{"tokenizer": "word", "encoder_qk_norm": false, "encoder_inner_norm": true, "text_encoder_inner_norm": false, "text_encoder_num_experts": 32, "text_encoder_moe_every": 2, "text_encoder_experts_per_token": 2, "weight_decay": 0.0}
Rows from block 12 of the image encoder, named by matrix and row number. Each number is 500 + 25 x the weight over its row's rms, rounded and kept within 0 to 999. All counts start at 0. Numbers have three digits each. After the name is the row's rms in percent of the matrix's.
# fc2: shared expert down (encoder.blocks.12.mlp.shared.fc2.weight, 512x128), inputs 0-127
fc2.93 118:449503475485501493470475500482474486462551498491501514549448501503483476492505533501517500496474467542517503559512486505483486517474510504497502516479509475483522510519484500470479493491470498482502554504559542521460479481487503491483560496535535477497494516517509488497488448498489484516516519560488514565502537491552492512507483516487453522555468495476508498452501476492498483490508
fc2.94 092:525478456507482524544521505516528534481457484481499473484534498537524518560463494508509494494541540481489511483478504525508501521542485487498478474515445475493487525499512513485523483528509503490473480508438485425547514503524508491517488518527508516524531466476511498539502496508490514482494481495490516484492460563473484520510519517497546449488549493501511533512541540494508481489498
fc2.95 131:490536517510522510506521495471495510553433495481433522508520524506520519541422461539503527504500482468496478484528522515512512503512501518541537468503476506501493507442518490452509492506540507507488492522496442498490508528503494497505487523501544482489523457477484516512516513522511509505477491492505498461486527531434524467524533502479513447448499513504486508519511507512480514489481
fc2.96 116:556436476532487539508471496552498488504472509526507517512522477473502509513554491479476489489519493488506497476479485467498504511508499515482474495514512456545517496488507548514502516504503512492550475494460481449496501459520541536482490500469467524501520481534479481506483491501453508512473530463475482462541487500491472486485477482533518534476523473486526477484488523523558456512540
fc2.97 090:527466510542494474502512516501532514563505468504511485466530564507560515538541490517468534496534532490528513461449512504505494512522472488444507516514508499525476505500495505532490520512458504479498453491470496467549518492518510481511471515454489521498534488487519536487500509500485542495489456448525472470471484520469494500489512497489515526493509457513527510450502513491495466503498
fc2.98 100:497553513464466508502543489489510489524522485480482476489535504508524500518492504522523507470479487479477500463506528498486496466506480495545525516548484539463498481480544494481516480502526482493453486506463468556515494540508506495523480503515489486512514475477528544489552544538500480491532459474510534516466522482485512518519516479464489497512477526493483490534530483467443550455469
fc2.99 072:524411492520463464526482522491509509449490530490523464480498534495480471476549539511502456472490499529516537525498490495536479499495533526551503519474499455497503534526454551517504494481468485497514522505505503527480524471472492497514530464512520498486491513501464501478454511458519480511480513534521553501485488492498524500537479529508477521521512493497478469515508514492503456535494
fc2.100 079:491538484497487505501505518458516491467473505494493508538518482490478520489509476441514459490496433483481498460537527499522525497529473534533488511526469543499513501463497538516514482502468526478476422535463493505493514523531473481546474528478515498476536498488498523499510500536482521509506482467530490480487528500502472502561447489507495507491483520465484519535534524510461491480474
fc2.101 108:498472506474490466495479505503474499524522517515516478482465559500490484519571523537518494504514508475505517508500451496494446486481506503540531529482550489538488479515454513510442528457481484495509508500514532537497490478452463486502518468489485488482468514497478475467485511441537499502510497504487513539497508485548520514435512489542493548527482480496525501472480484500490506500513
fc2.102 092:488560556461510450499531521492472501473517511463494506506494518496478470485481460490525478536534471500508474477529487517545496477470488481546526528464506553488482487489475493513518492473559481501478532530511476488483503546499481468507521484529536481520475526489536545478537480488494499517482460521539528498477526472509487509519503531525478502505521521516499525511465504482454514487466
fc2.103 133:479465482494501459495478522487497495497545503466517510467457557505506461463510520540533525503497482536509499518514472493501496511482538506529520567473519477472488492513470477489480519476473477496487526482523556488491489487458483477468515483530530467478473542489476484476454499494537478473514481528504500533487522471546539505475529501528484545551480492471493532496486463481494506487483
fc2.104 108:542425469543474543524481491539475506509506523537514489496486498471483472500547521470467489484523534511524508466502455521502480479492492512485498491463542465542500500524480526535485530510485501494536482513493513478499519503462495490505477459471478529512484485509486483471478519448494513485460513488484502511526445487522515509474465509555516501496547485509535462510493503509549479508534
fc2.105 062:525521470513498501526546481499546526527492514496510485458500507527520473489508497497471544456542557487456502466479469492471525501500491519465508512494467518482503544491508506488521476496504516489506473507479508508544486569477461502491490522439472462489490486494505490474514496519453494491518505429467473517496488507435512499452507509494507490494532504492543517479485471520471493465494
fc2.106 108:512492503506528558471499478551521519492473472545482484550529460475507483524486493484460529485495530474486475473478514502481513505485452499424487476498499493546494504493526507486513497515492519511535461466491459456497505507506539547499502532470475522509490498537512462496506508530470499481511564468498497461554497474491468481509511507491514462477508484494508511477511505511542477499540
fc2.107 116:499494498474462504538546481468502533488526450490527479450496464472512486547506492490506485522508480491484535480557538548494533522477506502497477545506516538495511520518505493509518468530494509498465497528460539530508522537476521487528460482501499510529510547466530501488507493484515495491487470494496514525473437516494483556514461518497494503540496557512500490511542491498473518477471
fc2.108 128:469503491497504513517487485486505485522470498504487486503514522502518565527448459524502493496478499476497475460475557472517548478551473512525509470571476517480479499473563536465521496505501489506504493503498453475509498516568487484506514528488514513502541480485519515568510513557515527497494492488508481452504521507484517472545504489461527469475484491496489509528501513500505497493481
fc2.109 094:541461497501511499474463500539477474516532513493503514494475537488479461453534514525519532510511493504547515543506448487502466512479488481537525514464531451509511453531460487483473506483488504532522538495525538480486516483446498482488514468516490514479466533491486455489493542470525476500486503498479552520497528477515525495456482525503483535538514476515527519497469484485522493518530
fc2.110 107:514493433516506536482482509521465490466484494549497484533507450450480510496508493482464471481478493519487504494477528465494486465507489516485482464509508519568496497494470477511485502487480480518554489509508476521473516499530531545509507491512512510522488448508510501508512471506430497479477553491491506477538485489493488496491465494516498464492490500492485421510509484500556492497554
fc2.111 103:491516469495535507533522478457529494551464491482504527479490549478508517525461497537531505481499541529470489508497522516491498494509521534541537489525465486483453512483503495488485507523498477529463501555496449514518542476536484477506505543525523492523520472484515532504517518524526514499508474543496514487475548496503544454508521495475522456476506504492489541523487487505456521469461
fc2.112 088:512483526495500502466492493517524540501453508525477515518490544519523529537493474522514523462539535494548501482453488465478525457502522514563562464498500480508479496476524489481498521467464491534522467459502437512514528499503502514500479521474509492484502472505440505522490526502549511489497500481515494471489512488477537472492554462512515497444526506501514490479479470508499498498502
fc2.113 078:541416476539531532512471499519523525524469466525494520509504502497490496518519514524476495497484502488495511456455497467490472498499481490485449517483491457493507520499494517485493515516449484516562482471507467493532494483495497539486481517483497520506502476521419485480459510507505486483513538508507494485532480504535485516480489522511542467496545464482540498447474500501527475468496
fc2.114 099:452549505491511484494534521457485506498524477443505525502482484520507498465479556493520545516457472508507495500537460522483547519450514489505484539486487499459515504525495476505488481493524469495475524512519517509507507508474461525513524530511513471513501533488504502499512464517513523496544475518504531535468536493516490504507510517473465492528458504523476495515495479459425552510458
fc2.115 145:499553510498506507505527482510498504528448496485485465511532464507516501513477464470470464517528500463494484455535519528522508511522464499463498444499492546507495511502517524505534494533543525496504470485469462510490526533523498507513455498461487508518517469491540518521534509514478527505517490452514519458508468537458464514520484501512525474460524528547523500532523558514488510497509
fc2.116 093:481531513463505471519561486482485493498497496477499492494462539500479468494503492544514488527505504544482497555529450510499458497454492474533491492445486504467481521498446477481511461452535507545485528519552518512472508500437479480505538476501507512498498507503493518457477524489531473516524512475490522516485497476501514520477542493457481486486482512537468504506506483475509537528497
fc2.117 082:483439507513516532507514503488498454490568504479512522547505463534483522464496514450499506512474492551508481502461507482532519513489497504413458519519519456510497509506521498482500439518483507468485515514478515443510485497517485529497528534492528511503512515493489482524520446515459525498515510471487502520494495529506470479509483505505507510496445477529523475487496494485511484554484
fc2.118 070:488459490500467510492501510460524507475553527467551485513509465490476500516500522500489483450452483530536472502536502496501501480472506530516471454443519486517518487505493517500494518478493467504525464507501506581504528496476489488500553491494496488493468486530489493483466461506491482503466507505486538530493486443531496514527492485547475522465484536465456486495530460492477486505517
fc2.119 084:475543519506511494492499491515522516506503473497477495471525454509500528489467465464507530494513510466471523467527514521515473468499508483493510476487505539457488506477544491507498462489495515539492507504516470516542495558520481466531459528497491488523512504462503525460551516505520534513534501483527532480482490492514512508527498481441485466515505552523434517528522495490489554444499
fc2.120 113:499515498532529509520526482516522513515449458539487496501543455518500504536483456473448529503497519489516495476484507505540493469513467498448461449530476505500519533469542497536503493521545521507501478507497447485498540544539543518534510518486497502509506479502507481504513495532479522504497510487517508477540481553467481493513500492493540431471498501523485472527524525522489499506510
fc2.121 092:483569507493453496492501480464485497506528486484487474483512473506494563543468492502536476478512489496479498526530566494497550490507501515498488507550499569465469506491506493507544508507525465493475520487509511508483466535563507501483479513528509501540518510475525517556530502547513503504509488501494490510491515512507499506520453505495501472509493492470464489537554497466475510464482
fc2.122 097:476556486503524514507520464502509497530456489480454502519526470501504508493505504487470486506511488490460491476524538499490496490526462497456491490558473566522528501468525490504498481501553484491499447510451468510495513518542506476495508531487465486517546477521525545529554480525482509509493503458499514463492515496459484478535468498489494470479516516536517515550514494530496536506488
fc2.123 132:482611543465513483480527512482490509509479458487467469484470524529536493502449481529524506523479511489496475498528497524495493474503503481537536480494484542476478485489501489459499501482527494515481506519501491551489510533490496478493520498523544486494489474502523518498508531518529468502535480487518524477484535484458510493516540502493481471477521533515459528528499456468497545486465
fc2.124 101:514484471496476519460489495521470479457553529523512492506477457486495467459548551470497464504475480535516502520510494506505501491507470513452466506496542482541504494541483491492496517478452495515556502494523529536480500494461493507520491454480503499495469486529492505457458474456498495507478512512507505519546496467514473535506475509511487544513473500495479481522534469514542485548530
fc2.125 080:516534522462523530523519513544503498509427486527472492498527439500488487470481493489494506498483472490492479463494534497538533541489483480510477490504494508544518542497544469462528469510511471514525488498454496474501495573487531542502478482503474480536514514515535522489506488522479487487512512472485489468531501500445472495533501508488512463453523495527495464531520513528491514484529
fc2.126 080:535489479498498510473444495483529463496495508534487467553466488484514512468490526518513474492514463546518500493514498455505503473507498479530537484518532507525510453500510506487465504453468476478534496450519516541466484477505521528492520508500476502511508455515489489543483489504489505493477543503453532520569476469526505526481505454471500509481487514529491444498501486486545479512529
fc2.127 110:500471520500505493507529511508457496478550500483524529514482487519491505487539534471510527525503498518524515527481482497483469507473520485441489543497525483490471499526466456522503487460476469487490527484527562478492489466486487492467513500539500491486451535499491475491473463491475492499546500539520461543471539478550483517476501507506505534552474462494529481437478501506498502483508
fc2.128 107:466513478493486554502523531484480515435510494497518500542464450487459492490507509476529477539511492479477523523530476516459526504443526479491476500448532489512504524524459479510528478529509522509507550522551538564490492512443493492536509462545518509511477491485514507482503503464474463518501487534467500514506524524507477508509478522495494461507495537497514484514507481505507504487518
fc2.129 100:445487524484502486498498523503543476503455447493471520514507482541512493494451512488482553516471512496474490535491487493484530494474529501476475436499461489493509510464518498488527495511513534545504511499535472510530545510526509525506545526548505498515519474536481503491499503538480523535515518525517492476511551535473488482494494491470516410468475503506462494501490513505493485499491
fc2.130 103:515531502477485503527552491496505521558471496455472508457518489483504507515471477477477525475535499475454507486547481533508525506531490483502495479491487551471496505472514485500494477508542545510496499530484497541506540546491492489509463469488502517513495489466522528495540525508504513523495468489464513495477477524441518529489507502505531486534526564542486511524519506511454557507485
fc2.131 092:539473467499517529512490461536484508472518518521534488515466461455479494494557504460503495475487480482475497479496496488461527491493522503472447520481495510538500470541472472479478502492494484478542485457528554511488506476473491531491450471501479484512493508505500468504497485475478473479512542503458459497534473461512485502511499490548481548538494512475506468517480477512546520496535
fc2.132 082:534464516480452501518500467517525526528513478519545476466552489471508491528515511498462509498548524478488532468457506530475521555490469524463486522492536473508490480545530517537511485531498501492513474503462511489518510505487509509478430502502493483513516472476481480475483497519504512487468484482504481556510439521520517518502526509521513526534517454495538501485504483491526455470504
fc2.133 101:509462448490489559523467502532493516495513518546536479550509478468517518495541516461491443493513497527506495496483510491486509499510517538486498490504522469543505488530486542507517515499474494507557509491503502498480507466488524521485501481490476523486502508535493464517454470463480493475454568488469496483547462472510484516481490505512510536514516481507504463484487517531554467496543
fc2.134 096:551481499538492543516495499557492532535443511517480498491521496475473488522534487489477454483558551476499493496501482503510477492489475536529544484483511499512470519501519541496513491519504501517520457493464463506502520485509495533532468476465484519497505441508465485513519550497480479509472518459517508459507424503518528485490522487512517512460517514513510504507492502508519452500523
fc2.135 101:501438475509509506472474557521506473517519534533491536541500484491485521494539494496498572488477480515495521538463491478477482503494496515473482491495535439548521516508492497521478514459470494497526518485523502496506460472503519506465515518492512526497475523512483477492458478489493516497467537502479480526539518503540476484476470520513516551510490464519557485460476522528531464509512
fc2.136 106:509550486467463490515514465484491527506485475513479498465500499489496532540484486506522442478524519472464478485512546495509490510533533528531508503540506539481483490491520514447542499550489494505465459515468476545507519530540471496516445488481454515524521487511511523536525500512498484501505485480526537478475455509484536528507501491493492502482531534466497461507525512505485525452474
fc2.137 077:501467538494505473480453507486504467474527514500470504478480506524523517478502464496536464523514497503528471480535515451531470463507568497566535511491540483496502468499519463462511518474478495485518521456551509494518482447488492485500462503530471506485492519495458477537456535517550502465525503498479490465499495468495512491482523504472526547503490517487481477511491480492520502500484
fc2.138 082:477531482478545500489470494493483513444469504465513541517484512495465469491452488506534538504513500513462519551517490522471537499481550483498510510483489505495501512502503494518486520521529494481470542486587486498465503490504509486481494528540523489501499497527484479490487494485496510479522518535454497502480583543518476500522473539480475448499502496458501501470494474522499522470493
fc2.139 092:514450466479495473470435468517509526480520523502494501440515500483524521532531443494486470488510522506475510500460523466492508524541486507498508536526558470485508516528509515523499533492466498469533493468472519490502500500501483483485451498472462516492522523488464488551459484522515517516477494522456470510517467496510509486483492508516530555520515476491507509473448520529506485476533
fc2.140 119:545450503514511518493475481508537524527479506532486491505510527489504496513518477512477493478535536468496494449468491509510499515534489512496514518516490439552516487502530562509494512509477493503501469477464475445503533499508527514512455503442474516489520510528470481501465536502523511497478512467507514487517440493464517501468521504527523521496524456518557496457468496517515465508534
fc2.141 093:500537529491488495523541486488518547545481465497473499467515520507518502529470474521476539509503540457492517455467479529506508543517502486493496496481493489502478523496529508489506475519517485496466484499423491455526507537531506495492481538483494494471542511477472512510529509526541541498540455479533524489471479523492527468518560500468528474484509486538527518464489523481481493487484
fc2.142 095:476491503491476468539483506497512516499537531473538514448522493472536508530492505481492489523520531496455516475492528515505552502512501535490481541493521478480492530497507532549524500540482512469461498483475536491512474495526475459515464534451498512515534545484514521516512471529495542528514471515485465549468466516520480528506449513491505511541522477481522504480508499511442504487474
fc2.143 084:477557527487506508496547519477474458495531485468510514491527478474458474524454488493531479502454471483447487466526520545520536497499529510489462522457503514525511528466495496471545478546524498463504523517539481541458486508452536501525506473536477516524473507502508504486531496480492516525483524501466520491495508484501484498510488500472466452502509519523466512490527537517508484490528
fc2.144 121:526476494502465466493495506476487494538553512492550531459489526490513504494528551511500511472487500496510519469531488509478518531466489501482512531492561493477503492518514512494509503508472510491477471490524572541497486470482467472505486518460452519510504552461507509499462512506521491503478465466528511560496479488530496542484493519495490550559469535514523513488509484466479506516486
fc2.145 103:508435478521527501510432506512536488479517542531498497520493522488493504495507484499507489499510501553515492528462493493527495483516525517506520503502504449511469488508486516523492537469486516518508519497556515431482500430533488500471526504493497504501489504513460452509449509482504523501502511513483492525505493522525508493463508483503494535514522458475521537450472531527532438537515
fc2.146 086:530511533483449486480469534504485511491545503494498465492473552493494514465539541502529459477467457491558498513529505471487511463486507482539513525509506549484477457510476470492501534479487468467530523478497535545456484484479516501519489467522522499506495505505474470512489499492503483493485494496541511540515475470522505554524523509508483530542495538497486494556472488481475524491497
fc2.147 117:538446461515501536491483496546499515564507502537529524505530499455496458510545542500466498441518511482486497475501492489476483514487480502499495520472521475522545501527497485508482475507477496499513457483448505492497503481468513525499466488457461513505512488504508464478493513465498492504448516490469517494529454508514485490485517478502510560520507491488560464467511508515548473501523
fc2.148 076:494521479503511516483510519486465485520470526562499515545508519473504489466504518474489511514443480547504508500522486489495450487486462485520491474439513501504543500490493485505483475467518526492482521526540499544498468505451497516511541474505490487534488488497495528447545462461497493510508526522491507484494542506528481494451458473483464493461504523558493504524523478538528494513512
fc2.149 099:469527516502511492500513515488521479520428512514484503506515536524521521505454458510530501513478510513553472495470519520500494467533492517522498466535474488469516489452513523493483509462501510491494476496502416490533514481581509463503523537499499490513510467510482532534508508534499514528510496500525476449504493516480493470492522493463512446448494476483472513505495509534492472518492
fc2.150 120:441553524485505481499528514451498474492510501451483514516468527530506479502471499508553506530478467528505489529549490515481506485475516502533495519471475512468475489501478482465497495477529489481463544509536514539490498522467475495501524509554537482504499523498522526487514501491494490509553476513543493513473567493510502514525509521483482505504450532507492513521498489450455527511454
fc2.151 150:492520537500484492517540504476532485494464481464472520504506488542529527514441485495518533551471465502498483516498512507525504496512528496505470465519459497463510525456531497482508502506534531495481527510504473498529497506524476498520527545546523492502511492464505523509524469534477545511538493509543519469484538532458482479523486499457526427482494511529493493496516506492457504539468
fc2.152 115:443500515500509445485488512457501483515548506435490509470458531501516522484477513514499547517473516496538516526476489487497496503498492485519501514507505512432502504539514472471464507511512519518467521487542522514511493500463488490486513519511533485496508545471499496487517496509525492495528460490522504530461565516553527500498531508469508510562486492504493533487457489470454499512459
fc2.153 089:482503522535499522489528464528494475565496494496524519512493533509512493506533485514492455515502489506502505456520501482527469487505469465518521513522515498511534490497490504479542515493481522532513446444482487483452506490504471515523498541458473544467495497500485488517478547521548479482470466485515507484529463449466499478495538462472476563482497498519514500506494453467536482511493
fc2.154 105:492506508465487491466488488496459513476512520529527492481494516496502456458514528492513443513482469498508497496555479471511458488436512499538544486451487533503514491523456476489497505499531484479515511519478487528471510534424486491498500446526533498500458492499509489477531502453505477487500487517515521522499496491517503520473467492525467510519488567506482473546505492499522542472509
fc2.155 093:537435491496498509499471502521493498491489536552498518510539461510484534515514505466483459522517497485528518497475536465548519456519497494470489467529501488538515492485514521512526505527480490496533497478458459497522506480513514509513514520474502507514530466536503503547493484541493507485464543469465487450548474500459472500531479492504511472462517502500511454518494509519549463533525
fc2.156 093:477545512470548515479515464523482496463477482531499481563454460502486511491471475485511500520468475499483501531504498494488507465496473507478468454509480539531494485510485480509492486476500513513526517510535512491471484478562506529497541506535543458498461482540550506513504470507465501518511550499490507497537513489471492475506481501481478436488494501487473470559484481504522506538505
fc2.157 072:498549555467481493470536493483492500463481487516473458482501456499525517507509458491514461546494463485501490460561517503548516468498503465491479483507455493497526489491503497511525504489500489491482501507458496462523486544516488470529450508493502520470517487532505526485553497520466485489505496527514531478487448496468457494498481476447493491487507508476468477546487505521502542537493
fc2.158 101:507498509478488479498510519491490532523503528483508487475508522470475469509542517491487481483530516489503530504511458487529448510476544509531497549434545539484503513523470525529522519509511506504497483508475492547480503514414521462530502435490483521496487533503489505451487532435530491488477477504479517519505454509494529537463494507519485516529505518524516517506489523511490517484494
fc2.159 086:498495514518475486491506489519503502464471486477499494439531554516507534528491485530500445509530525455492463457506530513499518499511519541544537472512460484477532499514507530473550485503508518467494459486476481488530539455515478504504469486504512525499538504506476445542479544528513540498518458473529531485480471497457532501537534512523514491479505498486487513509519513491495500510474
fc2.160 127:544462462520469521481481473523479490494532518525543501522493467465472491494539527477457473482519488492499514482468495479479509520494462516464476523507551474553493478514505536511475510513435499475535469491484514491507498496483521536499480499463468533505488507504502501505500504523483511473454539463462515513541468466522476500509477488525501552518521484493555490483497517531543483515536
fc2.161 090:480430516490491502506478477494494515479507510498509481498509484485491542489497551486505475528489484549469474520472530498502541486504449552497475528510509461502505503475500563540518503471476523491513515521498524430485480464526518491497513493488500501467498512511512433514455463499505541507505496550524512520495461523521481480510459516503522495510475459527511469486496511477484448532512
fc2.162 113:527488488495492499489502495539479526483531466531554466476489484477496483519562527490474488478536513472503535483489462504492477540475494519488508528478559487515509466562466504520494515504455479496513493495472533461486520490478506506467461469485474512491474484501480484478522496461511489496477495485480504516492472499537496513439506504533514559555541469486532502479480491492524480485539
fc2.163 073:487520507468474493518483510447501479478497480493520522469491495517504538509495490501511461532548477490517514527500545495505564525512515507515521513510511522442471506496503462479513538518535462464483522452483518483473503485539495496478463508496519495478535509464506468574508498505526517495508445522486483541460491512474492532477479493483513467554526480492473496534479493473475522487463
fc2.164 091:466494534508505480532469533448507491468475495463492522502467526521507560506484498532564460523476473511522479526515551468483507489525547483550532551532543495474494462466485503452492521485525501515474506484501480496494509488517516492525494496534482474477525535468474489523472472508485499494523478503524484505496526540460508501525523488504520530513480526472474482525486509464473506479472
fc2.165 103:475528507498512542493489507497521490480441485513486510546509475518530534500443497475478513468495482516472491502439501484507557471543476456454486473527465482531496506457532514496503522535513481502505488492494458494512504546540532521479516532482518488502494480519522528531547483529476521494515540482493467467524550501467483495528477498471529449473515502489485482499484520509499528496501
fc2.166 095:483469509510491504496522517458517514481583495459539545478499528474511509482517521491509526526496515516470534528492499544459487504469530505506489547509542475460507499537472486492485475489490506452450523523501536501504499487478487450466508482525519517505511540467491493472501483471508482506530480546502491547480519513531512514500522519497522519538466470485513517493467490504464513513440
fc2.167 095:534434459515497517502477463516466514489515513525538505518489517442502514499560522492494499485541507498499505480513484473487482498497505522517521526508525460532496488526480510536513504511447476506517493491499517522478490485489492497475497466483475502500514500516466461527477497511493480488496508450459451533526473484543503549466534490534501544528514476464546466468478502502565489491529
fc2.168 110:509523537498470460496532492478514498512466513458489501434532534541521509522476487500525467545534518489500498498513509504559478503500531524548517499498503538434471524497520492492521489508522510512461514518476480478507510527515440454527504493527507513487511505469489520500539524488516483511521444494537511468445500516457518509508509502512503514484522521515503515514524536471466508495446
fc2.169 153:489546494490481479512516493469526510519487489474484506480521480523516548534468475477498523487507509476475518451495549498516537529536503501475500507543482535443469499488550519496525486516538497487462478491451504488530506532557487456492498545488512486527529492478518522538535482549481520487528459481521480487452515527467496488538499486478527479487501499514496514517518526490455508499469
fc2.170 115:509498485476483490508468518483487521499544495496515515434487514484481483503542509518535485487486510508514509516533475475467506504480558482548540539456514482487499474509473501473497512507470455522518516495554548512524475502442495483487480464507492487484490555509448470470477533453518478485488520528494509505497496486524533501475526513505467536518498526445491512501501455493473474467521
fc2.171 151:532469480514487498520466479529495513500522526501530487476511497496496476495572525483467473486548514504480526483482473512511490510496489511479498522480564453504514495550478519535499504483462485483517472484482549471506492465462497495489466488471466524506497515508489476470489508460506504498490495488497497533498437482536498525462477517543485577537528485497554493454483496504529479499514
fc2.172 114:534474478504488495483498487538527524523509486560523494461527506498504461516539557501511487479486529512496523509531457525453480513471543523493516492471513465507531503485474513486501523487464503497533534503469469514512543472425519501513453487470472537506497501509471478471472522458499489504492521529486511490527499523527501493445542509527506514487532491512515485478498484525539462481531
fc2.173 073:531463429507518488510485528508536516495499510507485517508557454489515482492509496447499472512517474481491508552491498550497500525486504502477484495470489458532510499506517505491485488543495532523469501515513523494520492464479512511488487455487514494532490537545464497480497532459452549503491533501492496502539467524480480511529437516495534453517545519522507498506511492508515455517539
fc2.174 115:500554516480512495532544492479512533498476488474468488471501488497524478511459472514523476514521517496468501497553486538520486522490511501522510504480459522456479528515489479501520467542528503518447522497510470558491536538455491480538492481496508503529497507469544526490557510464519492515512448519497519478473477506486507524504495521490502462500521532539473523515528517494459535464469
fc2.175 117:519458495528449499550514507482545545505466531493499511466542506487508507539493480496507470494557513492489471477518532503540504524549523534502510473482480490534499525485496514521535465523532537488487483532442451479497528525480505514505485455495479518494514479490470503512519505493510533519489490492506489476509458528470522469513489504521552475456531523544520512502534547501503494518503
fc2.176 113:465503510499509532491495496520522503525454499512470490553543474527514514512450462502471541509478509509529467516483494514511530448528483487458491453503447495524493543459527503471508508519513532510527510515507455488509517528529515512525510522495485486521503477538505493503503490511480507493508548494517520441539519534486493489497493511508503421455498490548482470497490512503502484551528
fc2.177 099:473469479475532534491482494505485477458508526516485528527490486462479502452506521512501509521469439556500540571484475513466508495460463505488479504483514494510488531500462517487483490490480516503508515493559514506481495501489504506485544479494525520504457512521526479505506483490477468510486512510469535536510519511556473521485435519483478474553464493527520496453499492528505513525507
fc2.178 121:489411459506514516503448483518515498490523513523509517508490532485508505519495528517502504491504490525463511545468502485486519512501543497489497551491504446520466480531503488488478494513430491476515519537515530480501484440526519515473504528504499494514481503535463427514455495497504503483496507512481498535515511493539498505511488506501518544525482447477525526462506477511504447497500
fc2.179 083:528498515538482521512479484522510495482460528500506497503528533508462507520562462485464495502520530485509493475437515462522476489553492498486505461537497509529495503489486546498503500512485503502532461495499460460481502502564496486471490492455482503503482481530507500507485495470498521492506527482524475456530458473478502462518472485541528527439515469489512503553493550497537491500505
fc2.180 098:491465494508507527495482485528454497487543488495532513522493510477449433456489576529501509509489488526518505522483472515468480498473487483492492536459503471521523495521481462495458491473454512477526515531525547500482491481464503508466526471532505490522505516505517492448486493475491494501476490512493497544534522466537503516502500508517473557528449492509513514486511483461500460524487
fc2.181 078:560509436510558549470503460496483497560482486531460547501507506476475525510489494497510516465479502437460510511450508514484503479518495523477499483528503498546511503480517515470502502534504514533516473495487473490442494496541512497466518502483521496492537480505518508517504484537523484488483511474471506482543507501512485470545532477503530527501513494499455513518487496527510483476551
fc2.182 095:549522505505549512483486488551489537532484468547483489516511483508520483511523458525512514504535553505499526517481495485500470472486504459524517466507487477513499507469523487556480498486495502519516538467492466460511508468510521533474495504488481492495514454533470516489497489460532477520497531498498445502495486466473525471483556503502491489470547463508508523467475482509546476541530
fc2.183 111:469499502475495514480475485502467480451531475521505456518455466490498493475547520516542474530474444554509497550509478494478495513461507503530494539476506498497486461515477484512483493493472459493525556478560550515489492488487504522481518483535500515507491513493502452498498460482501465495508519545495502529499523463533479521485453476518481507511472522493472487479491467465522514476504
fc2.184 083:507491499503499482488508519502498508575482501495501551471498554508505497533526462496500525483531523501516486484518490487501476496533460470551542518498530471513484487472510490514480517504501502517468509484489456493549535517492480456530504484435502503449535527482496494501488545482512501519514466476496525504451493452482530490430546512505490555508503489492553517488489491506508514491501
fc2.185 101:527546526509487451512503499490543491560440515491489506472513538518537499524521457491504522469540553489478471488498495469523491504554514507544499502523494521483511496484512544511494528487521485511485495509478427452524492512533481453502518515495494487466537474484482495510531511517511509502516486494536469461458502511478505464483537465481512479468513508519529513495470531529496519480482
fc2.186 101:460489519504527505486509508496500496481516473471510511545477444519515533486481487488514557519447462491502490516473518484484548525533475477472470504528478495490513501500525467463485472508498483511499523480506531479494449491533500511463524556516521488494508530522491482520480455549477537487525542486514429505527562466478473496541510512476494474506464498481475488473480497489491502508500
fc2.187 145:480552525485516452534541515473502516533499480464470497450505550518523485517469486520519509506502521473499506485537503547524485494495508481541534503491461536449510505480509475500508494515527505522466516492484490532498514540487474472517480499520509483514498520465515527476536528508546503521520441488527509495445493481486539507508532503464504475508512519528485532523501492465437540486468
fc2.188 090:468543537490480462543541527437518499524537504493474501452494468534530527522518469471528500521489492504479500499475533511501488494517458498503483514526479543505539489508523545507523502479500485495456476502505508497530466514553476447480487525500502512493526527484523550551535481541494510492542475525507468494470494487507476500507498482460508512507488475484484547519498482486483519478455
fc2.189 093:482518520517535513525539522493539514472439500473512494485514502499501529540454471503531503537512515467497490508527497517516529499518520510529519457536463526493479493467486504497501494516534508496509502509464450527480531527511501492520535475544522485499514473492479513482516534492521505504534494533512546446457516517440499457519487512493534446465528494515465473506513550513465499478489
fc2.190 078:473535485507521483552526476471515493568499511462445509496525497511514489538469462513486494501519494532454514507502502485530487488547522480537513508541504463458510502459536511461507479518498510541481476518499473483487460515551449484485487563476481517473517514500506515514488512532504496508480480459487508466484512526476493494497505484466527513482490495490509550476550520519465501488480
fc2.191 107:512542521492501511469516503487476487480526496506493493524459515514493502478484514509516533519461462502509487509532468494486498482474504455537511511487517528502461453487489463461460514424535459485483499490515516525510469493500481516455530509486505474470487492502495478473514487514545456496522528503473459509497520451523514487488530488513460518506476532485463493546462463464510548512549
fc2.192 091:485501504468544478501534517492504507482489486500484528511452553525490461507471487539549554513448460531484480537517476471508501507468527489534522513476478500526499525494478450456499496513504487516504541502534490522494483481464513507488518488544544479506478524494499512473503510489509478501543524527489486487511560469496528463506532494462455498484454520510459528516489469501488503485468
fc2.193 112:495546527500522475482498501500515511546463507502475498478502559535534542519473483518518520489513521454493475497483528486498479471546517496543543458547495535474466465468539506483493533460508472511475497478458454485507497490531489486475490525501498488498507478496492522502524521558519497490528486479517513466486534499453524446515548471491503457477520500489505530502482510471485501480506
fc2.194 103:462479473478523507513497473489520476481490501524487517520513468514513547521459490507505538525468483515470502506443518497516510476552499510437496491529470471524539503457543515504488473489507502500470510492507479457496490502579510506494496561509498519505479482501497477533504443561474500503524518518478457527520511509502485466515491525460526485500467473503484476461465516533507508496495
fc2.195 089:536493507538503525483486496562480509517451483536507553509495500492533501504500485485469537468495574517503494499473471491495458473505480523471502455487500447531486492493530487495478481501484501499539486452492445479469490478517512527476497524499496494448486475514450484493466517507498508498509539504516487501522504492474517483434546485517501522475526469505521472489480506544537506519529
fc2.196 078:468548536492513450492470520514482494492503496503478490505500520551524506486493465518529527537504496531550473527506476508531443473473503504537526503481483537481462486485468455506466527464516488504522509473564495532532499493515518492528511524498475523520468507506541562500537490514498474481564486517507510493499532500540533519480537484494468483495485505484467536479474493498491521512503
fc2.197 090:508523530509486469508481496486482488490522519492526471546560430536512530514483479476481490516486488520510523490499510473491521527535488463472474524505472561507500525526484535518499523509538530497482489510495523477474490495546512479524496501489516504502504511511542484515502427500441522517532478495500499504482504549502427511543427497513510482501492495517486472504533531502511494484503